config.toml
encoder_arch = "efficientnet"
model = "model that answers yes/no questions on an image's attributes"
dataset = "rendered scenes of toy objects such as cars, trees, mugs and chairs"
train_examples = 48750
image_size = 48
crop_scale_min = 1
horizontal_flip = false
translate = 0.06
color_jitter = 0.1
questions_per_image = 4
encoder_norm = "batchnorm"
encoder_activation = "silu"
encoder_channel_attention = "se"
encoder_drop_path = 0.1
encoder_depths = [4, 4, 4]
encoder_kernel_size = 3
encoder_stem = "deep"
encoder_expansion = 4
encoder_widths = [40, 56, 88]
fusion = "cross_attention"
fusion_encoder_width = 192
fusion_encoder_layers = 6
fusion_encoder_norm = "layernorm"
fusion_encoder_norm_position = "res_post"
fusion_encoder_activation = "geglu"
fusion_encoder_mlp_ratio = 2.67
fusion_encoder_head_dim = 16
fusion_encoder_fused_qkv = false
fusion_encoder_bias = "all"
fusion_encoder_qk_norm = false
fusion_encoder_parallel_block = false
fusion_encoder_inner_norm = false
fusion_encoder_drop_path = 0.05
fusion_encoder_positions = "learned"
fusion_encoder_cross_attention_every = 1
init = "torch_default"
residual_init = "none"
optimizer = "soap"
beta2 = 0.95
lr = 0.003
beta1 = 0.9
shampoo_beta = 0.95
eps = 1e-08
precondition_frequency = 50
max_precond_dim = 1024
one_sided = false
adamw_lr_other_params = 0.0019
grad_clip = 3.0
steps = 6900
batch_size = 128
epochs = 18.1
lr_schedule = "wsd"
decay_fraction = 0.4
final_lr_fraction = 0.05
warmup_steps = 200
weight_decay = 0.06
adamw_weight_decay_other_params = 0.05
Rows from block 2 of the image encoder of a small model that answers yes/no questions on an image's attributes, named by matrix and row number. Rows with one number belong to one channel. Each number is 500 + 40 x the weight over its row's rms, rounded and kept within 0 to 999. All counts start at 0. Numbers have three digits each.
After each channel's rows are labels from the 100 images, of 14976, where the channel reaches its highest value: "place" is the part of the image that holds the peak; "strongest on" is what is common among them. Only what is clearly more common there than usual is listed. The data: rendered scenes of toy objects such as cars, trees, mugs and chairs. In brackets: how many of the 100.
# convs0: expand pointwise conv (encoder.blocks.2.convs.0.weight, 160x40x1x1), inputs 0-39
# convs1: depthwise 3x3 conv (encoder.blocks.2.convs.1.weight, 160x1x3x3, trained with AdamW), a 3x3 kernel
# convs2: project pointwise conv (encoder.blocks.2.convs.2.weight, 40x160x1x1, transposed), outputs 0-39

convs0.31:480465560582470431536543478562532421552556477547464464460516551482453511517515539471456494509525549450489518516506504543
convs1.31:501475522498544515441452573
convs2.31:518521483510544485474517504492568518515493438479541528541486470433529487478432483532605586420524513575479519507501502528
place: top right (31); top centre (31)
strongest on: bottle (56); hammer (31); largest object: bottle (30)

convs0.77:532506424408475476424443537462511557496517490566475493528455464514474520466499468484574529523454528481479512508514444571
convs1.77:486556467453545507495454560
convs2.77:496530510473518467523496576529496496525471479413494520466507476478542447499419475452425507429547560488448517456560478461
place: middle left (33)
strongest on: red object (77); its colour: red (40)

convs0.55:561557439510559459563488505534496561489519480524537509422528562563512531497443465462532481494519447523519474460496519424
convs1.55:449531532525556457531444502
convs2.55:501552451487448516478525463580585507509518567494461532540454512483468567497463544506452449540492505459540489434514508568
place: middle right (28); centre (27)
strongest on: teal object (36); its colour: teal (26)

convs0.139:455512542556502439468481468469455531520440498541437540554501528475538535543494521565477452516486459489449490530515601445
convs1.139:442525467485507440427505509
convs2.139:521588461500543495483507465435521542464497436492479466475547480565495390556510428454525457503471479527526478523497524518
place: middle left (35)
strongest on: table (27)

convs0.81:540510511540481411470528567412514537515485492463479536475496455513568531520524419530485534493518561455485546521453445472
convs1.81:526576487488472476526495425
convs2.81:505528460571494469481512479505434526520469497558583502441540512444545480516598454505477449543534489443491480449544499472
place: middle right (30)
strongest on: blue object (46)

convs0.127:553436478519484559511481452491542501521518605489507442488505417445513434511515495538420480546507540476522487533449519501
convs1.127:535471460591493489544485489
convs2.127:505470503521425489584450487474473446519532448498462434477489501530504546592469444491478577499501550455519500547519544526
place: middle left (31)
strongest on: blue object (43); its colour: blue (27); ladder (26)

convs0.153:519515472503484542517489535498478524507431438501530474412493525617503483496445457580573527539491490505552518470541482496
convs1.153:562458460528437524472520477
convs2.153:473556442469462546531445439579516499520487429532469507519528549461531461601493472511501560479467535500519448497519513459
place: top right (35)
strongest on: candle (32)

convs0.8:565501469504566557492495519538557476550494502517492488528532491433478420586478499431537522493505528467570459453446469491
convs1.8:449535433508510501554445503
convs2.8:443466456505508527446481462565495477482518500505512481489397444468524487498457495437405568529488496471437469490483487562
place: middle right (51)
strongest on: orange object (37)

convs0.130:501498576532492487514525553515500540524486499455461493386522449471504441438513542491483442521497488529583466506507485412
convs1.130:514483502595447509515472530
convs2.130:401482491545511547456517428453474517501499524421530457486524536481526474482444556485457457509589542519460506453510493469
place: top centre (30)
strongest on: candle (38)

convs0.52:506489498555504458444512565430522491471564466482515519485482453449502521511642508501528493585511474499474500538538504522
convs1.52:585528456512505504495504435
convs2.52:408501521530554526485542443512436524510471490509498596515450494530499537550486466464522498427502499496435458516567444482
place: middle right (30); centre (28)
strongest on: teal object (44); hammer (28); its colour: teal (26)

convs0.103:552474562449509498489488477508574579443543498556457509518513493545492480496499542503499561553453519505449498538479543395
convs1.103:495479512511441563457440529
convs2.103:532455457486529489521538509544480536495503532506495490491460580532547405472538469537484493485459497462417456534417497574
place: top left (27)
strongest on: ladder (37); orange object (34)

convs0.15:436553483517470507465516492500469434511545490486504465527526537538473502455505439471556552469452435492475451480412558426
convs1.15:480506555567508495564473461
convs2.15:498459529473427541532543488522527496443467484483509529433494463529571585479477582446428454513509492474560483491515465484
place: top centre (29)
strongest on: red object (64); its colour: red (42); tree (28)

convs0.106:504470537522537540506477474481496445565529499522466550531458533483581446448459513436529438489523512492515547410576500479
convs1.106:499546519551513510422449481
convs2.106:445533482535534541474513542496499514477505517546470519537443497534421513530466514537564502470578589544438510444449483459
place: middle left (37)
strongest on: green object (54); its colour: green (32)

convs0.2:555514501427526511489461544475467481514555519433522552500510493528524447486508466518581561512500402494439507483577477471
convs1.2:513445491554503527563448527
convs2.2:428514534566538568514520514470526487533528536571436442471531472541530503521557496531531449495496539481483416529444544480
place: centre (38); middle left (29)
strongest on: table (39); ladder (33)

convs0.27:479452515480546506548524532427532471427536484540458434521526481514468446514515469516563464489522436464514450521547420553
convs1.27:528486515503522598503543534
convs2.27:430490499479507459449459487504531558569509468535487539459536505520490465495451487513453554462457561580519459439465575525
place: middle right (38)
strongest on: ladder (49); table (25)

convs0.54:530580442520482519526531595479534484533549469548511472540485520486479582492477510487566530449516494496527394499517504533
convs1.54:583504514556549486467506480
convs2.54:523480506417423538490569458528416522537444559486477549453502553542509484516556557466538516482517483520445530500472493511
place: middle right (30)
strongest on: red object (48); candle (31); its colour: red (27)

convs0.156:542461483493549467510473517557506443505464561509580579553485474555437461474435493500551493439465474560463514471491492494
convs1.156:464509433441528502484511437
convs2.156:495519563501448548528496508434538545486540524474475542470535548513496615502431515509421489492485586504467484467478517516
place: top centre (31); top left (30)
strongest on: bottle (51); largest object: bottle (35)

convs0.73:620535505529493503536452454467473554474463537440488469501509543495543495448498454497504579548591520534521526527487498509
convs1.73:513548471523469576452472527
convs2.73:452488434466507503451550501536515519500519475496472481485556572587478404546445529509458545567478509496524489533516449456
place: middle left (30)
strongest on: trophy (45); blue object (45); purple object (44); its colour: blue (32)

convs0.118:509596498479494523513513477512572483491530549456557489444496501600491486504547467425519453552500531451468545491476541547
convs1.118:495506458559448456531460455
convs2.118:470521437501450513525431489421532447413528479492439492519561548481485522558485439479491559480575497499486531478490473484
place: top centre (33); top left (29)
strongest on: black object (34)

convs0.101:483524465512519533531548478446550486508516508505571547500445497429568566421524498495458476442438514490485451512551451457
convs1.101:467513457478544468425544514
convs2.101:463503508493541445563471433469563518524473468470424534468510546502509509545534481568485544532546478461453443549455564479
place: middle left (34); centre (29)
strongest on: ladder (42); table (29); hammer (26)

convs0.83:512475447483503464515483466418505478509470452490444505442498517601499555453502553511528514540489411520434477488471565502
convs1.83:498527460547473515556424495
convs2.83:510497565503476483427547436557550524547533497480438511499512531468575479461496537416491482530539493492541501479505593535
place: middle right (34); centre (28)
strongest on: light from behind the camera (55); yellow object (37); orange object (35); table (26)

convs0.136:506502457470508526519564539519400526481461506463511509589432446462516513548494485428442467519538540511495456548520488546
convs1.136:521565570499522484474444480
convs2.136:511622527497520566503535457537561528565511482541488487510496458484505579504484522557563519518515578474469538479487518523
place: middle left (28); middle right (27)
strongest on: purple object (63); its colour: purple (39)

convs0.18:513519510465502478547463500508575513522434491542413437522532549504477502488511530562425419560473491483455524524475504438
convs1.18:478532468576503453535532460
convs2.18:445523513495434511468476498501510468563538506504569450576561545475567555456503476473550454549527545541512485483523564529
place: top right (29)
strongest on: candle (42); bottle (34); largest object: candle (25)

convs0.121:537530390548493487560456523496445482532502512534570484502488508498504561418546515534434540470467509501485460476519558458
convs1.121:462506458436428488496465520
convs2.121:478521425490499537506468563556520501484505487552475511482543533550457441498495472548454521410421548549538537563482522516
place: top left (36)
strongest on: red object (45); its colour: red (29)

convs0.58:483457421539504528452566488419508571564498479515437489506512595542520484472488523533546540548496506558505546505492509501
convs1.58:508564512526580525517473536
convs2.58:392471559457538540495486531568561496524575471504510503536498438483450526476501495518482501470474544463526476462449523423
place: middle right (27); middle left (27)
strongest on: green object (39); hammer (27)

convs0.95:472479544595481469478487513541503464550478529446482507502574495464529502558549519454409471526507495527483472582456553514
convs1.95:500472446533446459515444459
convs2.95:475483502548454536429484512529554526481516554558584468498464529439566579514483497567501485469473519490420532522518497486
place: top centre (28)
strongest on: blue object (39); bottle (26)

convs0.35:460504484571522464510560480560439485511506508444527534470507491594490498527511551493584521548510471544461533512546531419
convs1.35:457509513426530531536525445
convs2.35:438547538503462459509571474567533527467519471477498482410519496498485487466491441487438430465545441488546487508430525472
place: top centre (27)
strongest on: red object (39); its colour: red (25)

convs0.19:490503487479489465487510495497515527554499445515464489362610519476457431510468501515458495486506554519514505484449499568
convs1.19:464498533541522588518486462
convs2.19:471491567475541492511467473502531450476572564502511405521492477460538511544559531476607465539529523529464538460496505506
place: top centre (27)
strongest on: hammer (58)

convs0.38:518476418468493495521412553518565529531459451548505471476561456446495500504504489572512491492474509447449485499508555579
convs1.38:477450514499485543495406516
convs2.38:466495509454486461525510457441500516537538522545476494459492548442543550537603473530520528461490466473505436417572487520
place: middle left (28)
strongest on: ladder (27)

convs0.47:463593489496541505501448443533439582474522469530447498523481444500472519546507505494589497442534516543488497505442484443
convs1.47:555592506514503533488475471
convs2.47:524479553495478513423501476424499512492507482449507405566535457542541498457521526542441470526426506467523483475434521540
place: middle left (30)
strongest on: yellow object (36)

convs0.4:472462493500537513454515505474405457560509498484491541486485431488478508489592476492461494526480510390501473560571463505
convs1.4:513492504511480494509452394
convs2.4:475440467480528495439529525493459473446559526470496493532548426578406454517473461464501490494533523488462568516520476555
place: middle right (30); middle left (27)
strongest on: candle (29)

convs0.93:498479484490456550557451561432485500492447460532462414461458493499579483487525460469520480570494486561505489485452566503
convs1.93:521471491603483461486480499
convs2.93:563485522460488541526541420573485509465510477547497465476566487480474476472508515559511471596513532458545445452567503495
place: middle left (28)
strongest on: light from behind the camera (63); orange object (36); table (26)

convs0.24:529484534550525525476608582551527474565518505504545448475555534502494494550534547507529478476505532457459477494515578461
convs1.24:509505460501478426571534476
convs2.24:412526471460554428459481542519488557472615448460445529529479489489526517485536442495507541512537496455531501482515524475
place: top centre (39); top right (29)
strongest on: bottle (33); hammer (29)

convs0.159:493504496515530563423573464457527483476537543455483511483477492497494524500474565544543438487515481558476519504575529607
convs1.159:520487440490536423517458472
convs2.159:509527485495567485478481485594526446524457516506468456545512515580513529578498525492436399519509481469511476525499460559
place: middle right (30)
strongest on: bottle (25)

convs0.129:454449428436519536485540451435534542447497460572462465506466481512477513537474532474469517431542514502434567479500473525
convs1.129:500498480557477460491465415
convs2.129:469495464468538498466407448619518495479450474520507477512517561473436487480546534492472415460485481498494533540481478530
place: middle right (34)
strongest on: red object (71); its colour: red (35)

convs0.122:512544548529510498475483483575495567547486552525495512500481528530531511465570520546476554515492583537495491446493428403
convs1.122:458483550489434513503440460
convs2.122:547475510463557423507511520491581490540465503539539517487505585503443518442538517473552501545515486422488476519492414484
place: middle left (38); centre (27)
strongest on: blue object (39)

convs0.37:503520551496414515519514441534465487473530493524544496531493587532556486522537543449602508534473571514473477552474510467
convs1.37:531514446565509522447463463
convs2.37:458499463467432539484497561506493462431544529521488569481514499539487507493515544554533536556439533399454497508437488534
place: top right (31)
strongest on: black object (36)

convs0.42:526456493533495589467524493448524460518495488556472495520527482497446473412511530531461495492549550540563584516562543538
convs1.42:530536495518455439574522506
convs2.42:551386578507492512563478530591520477455491478487515502537478523454470528462501509476517511540514413499523471467453458498
place: middle right (32)
strongest on: black object (35); candle (27)

convs0.75:503472500576511522515542491491503529529512556568473508522442451567489516442539528524522398489507511484553482507512398541
convs1.75:492536474542525530456432450
convs2.75:473474545496461483512444453551572524522516461502490430501487560475551445523471559508508500468446552544502444504480475402
place: middle left (31)
strongest on: red object (36); green object (35)

convs0.14:489447568459526484539496498519516477464476481447514465491569551437493496469546510427474455553461442440560508428519533478
convs1.14:495427438533479533497538465
convs2.14:479530547522478491449452539485491515537493555477486502540478438520507512475493514511392473514457584557427419445487491497
place: middle left (27)
strongest on: red object (38)

convs0.123:507548535592492469518473499528446531380525507488548441452503484526538470436482559526535505541504458485482455484501543523
convs1.123:432465539494518522432532478
convs2.123:474539537512478519495458451540475491513497429533454481552572470398518488517459466505454473523489577517533446572489456473
place: top centre (43)
strongest on: red object (64); pine (34); its colour: red (34)

convs0.65:451442493478525549517562542532444487526504520559473512468481465441456426496458512500575435526465508476450524546455476442
convs1.65:432463532455524527437509495
convs2.65:478457534573554503454494563490473407475530452511441522503460516446509540558478478425474488508503448496554492510551508446
place: top left (33)
strongest on: red object (46)

convs0.144:435480440561450503416498536466454442528530507516480535449496452421555459462538485473500517466563489470478471461472475524
convs1.144:454543539511494494562561534
convs2.144:560437501506454470545485511466472501475518602525567412487525513510526495458450471485464543468521473457540495553481489575
place: middle right (38)
strongest on: red object (65); hammer (35); ladder (35); its colour: red (32)

convs0.51:570505421526537471477482520450542466505548459523456466479566519536418508549479463490503562454463498454516479463528465566
convs1.51:460504592479541532532509498
convs2.51:489509540480422488425496456437529496606541518551492467491524495414497567433519483490500505517529480551497527467524479536
place: middle right (34)
strongest on: ice cream (44); red object (40)

convs0.45:490516447517448485510505545469435468543534486449482503515458533432465515558481448580502437487541497583490540462495431485
convs1.45:451429541495515543513485553
convs2.45:501446592496508431473510555532490452491537500428498545464488543526570450509506422471489496477498493504442531480579459502
place: middle left (31)
strongest on: blue object (50)

convs0.85:487488433555484522533497508448437548452458443528447496429459474495489526572467541505404445498531461489500508498510547529
convs1.85:517466554529469495562442532
convs2.85:451511533506446491488537480508590494480479456513454491430563535489564472559490583520431524483531511506484416512526530487
place: centre (28); middle right (27)
strongest on: table (38); blue object (38); largest object: table (27)

convs0.142:458463451445466487593504505469531451532428450481565535527463508442502484442469495477500551512510473428499512551523444527
convs1.142:535431540467524502505549447
convs2.142:507576466494499519572487527525519466467507564506562568439488560483520460468528485435503504543529450458450458484460562540
place: top centre (31)
strongest on: purple object (45)

convs0.53:496469458459495528409514469528524504490495502479508506594411564476534527444416494524512524530568523497502422495486506496
convs1.53:480518478511484532478606515
convs2.53:467470427514466495490466518445453486607480566491585494541470513439518482456520472510456451480525463496543482564496503541
place: middle left (31)
strongest on: candle (28)

convs0.84:451550503472552478527516457496441463558475478516515458456589484487540500408537487563502534443495475486483512526414529491
convs1.84:474525555548449448541519481
convs2.84:470476489479512511481445423509520508504485470482458437516480474561478501486499533553524521515504479521534582527437388414
place: top centre (31)
strongest on: red object (50); orange object (40); its colour: red (32); its colour: orange (28)

convs0.13:530482447467474529501522510487557462483449476491499494505523536558546433504464476521419527385522491588486517543537535521
convs1.13:423509522441538509475479543
convs2.13:495484534521440536523513509571451535490470500490499523437540537506541461499465492569465390401511490532556482515471484528
place: middle left (34)
strongest on: black object (39); hammer (27)

convs0.147:500554580460503442493515481541454511436532531461537469404500457423491512476501456467471541507563533520572483508484479509
convs1.147:520494460498450436487470432
convs2.147:487498498442450480516541557461508494423532436482494509465526477504535463457539505453467551435443557495436496571474519563
place: middle right (41)
strongest on: purple object (56); its colour: purple (32)

convs0.112:560440529516452481457507535485453452536489530558554511530559453557514473588496447475513556493506508470498416500481494553
convs1.112:505515590522504515442510456
convs2.112:520522557466443506487464536556492479520493437505507475553512513506541556411543480479398492472544474441496541486575522502
place: middle right (39)
strongest on: red object (64); its colour: red (33)

convs0.62:497511526522491435495485481523518482527479509481501420471493538496502499499476521523488562433530546402488493605468576425
convs1.62:516446522454509551496557449
convs2.62:508587519527457509522496453520513468568521396452514562561518442466504516514442445521453546491531525516503483464508556508
place: top right (39)
strongest on: candle (45)

convs0.102:519431458476418463569544538533516508443503482505487561576483552540531509526498476438472458545509473439554455479484508498
convs1.102:476463429555527543458503489
convs2.102:455446596489526503454500432527503532510499553456481478439516535508535481555558541582496487505472527504400509497509522528
place: middle left (31); centre (29)
strongest on: orange object (42)

convs0.92:478472493475451578503529508507510508566517511588435461484565548549471461445499532439480520506536490480582443474492461507
convs1.92:508512539518508560495589527
convs2.92:532466461495491512517499457554480421504537518529518469465553415501511552466534596492541486421506520495464536446474445536
place: middle right (28); middle left (27)
strongest on: red object (93); its colour: red (55)

convs0.43:527462549496531505541534506424456499464527515510500436404510433485505436451498512433443522508450479534470452527559476519
convs1.43:506470506494461506539496601
convs2.43:488487485477539522521544406424532538487512435524552525456450501491582487520444523466507593481499502456473498553463521508
place: middle right (27)
strongest on: table (40)

convs0.110:612531513546458459525494525517527501523533514450485488505548497508535406441577416484494465502506476536479454472464519489
convs1.110:479436490507500473551573531
convs2.110:467540471457535568472514429452493483466460537528438486493505477495447565550479534470550521489615529536452508522472482493
place: top right (27)
strongest on: bottle (57); largest object: bottle (33)

convs0.134:565514501552504431481529446538520467472438446521453516504512499547556553501433546489494494491443485431467423525535546520
convs1.134:550463506570430492493488480
convs2.134:471503486547456479499491446555538523465504547428417479482474525493462511446517551474499521544565492421468436547512553540
place: middle right (47)
strongest on: ladder (31)

convs0.67:466497465553422532509590447579523569431514496502536500518560507492488538533468457477453566560505490531514485514525494517
convs1.67:533540544491565550460531524
convs2.67:427511457500558522423414504478485438520464492470522480514497438492490441458567458555472520469531433488479520504469461534
place: middle right (29); middle left (27)
strongest on: blue object (60); its colour: blue (25)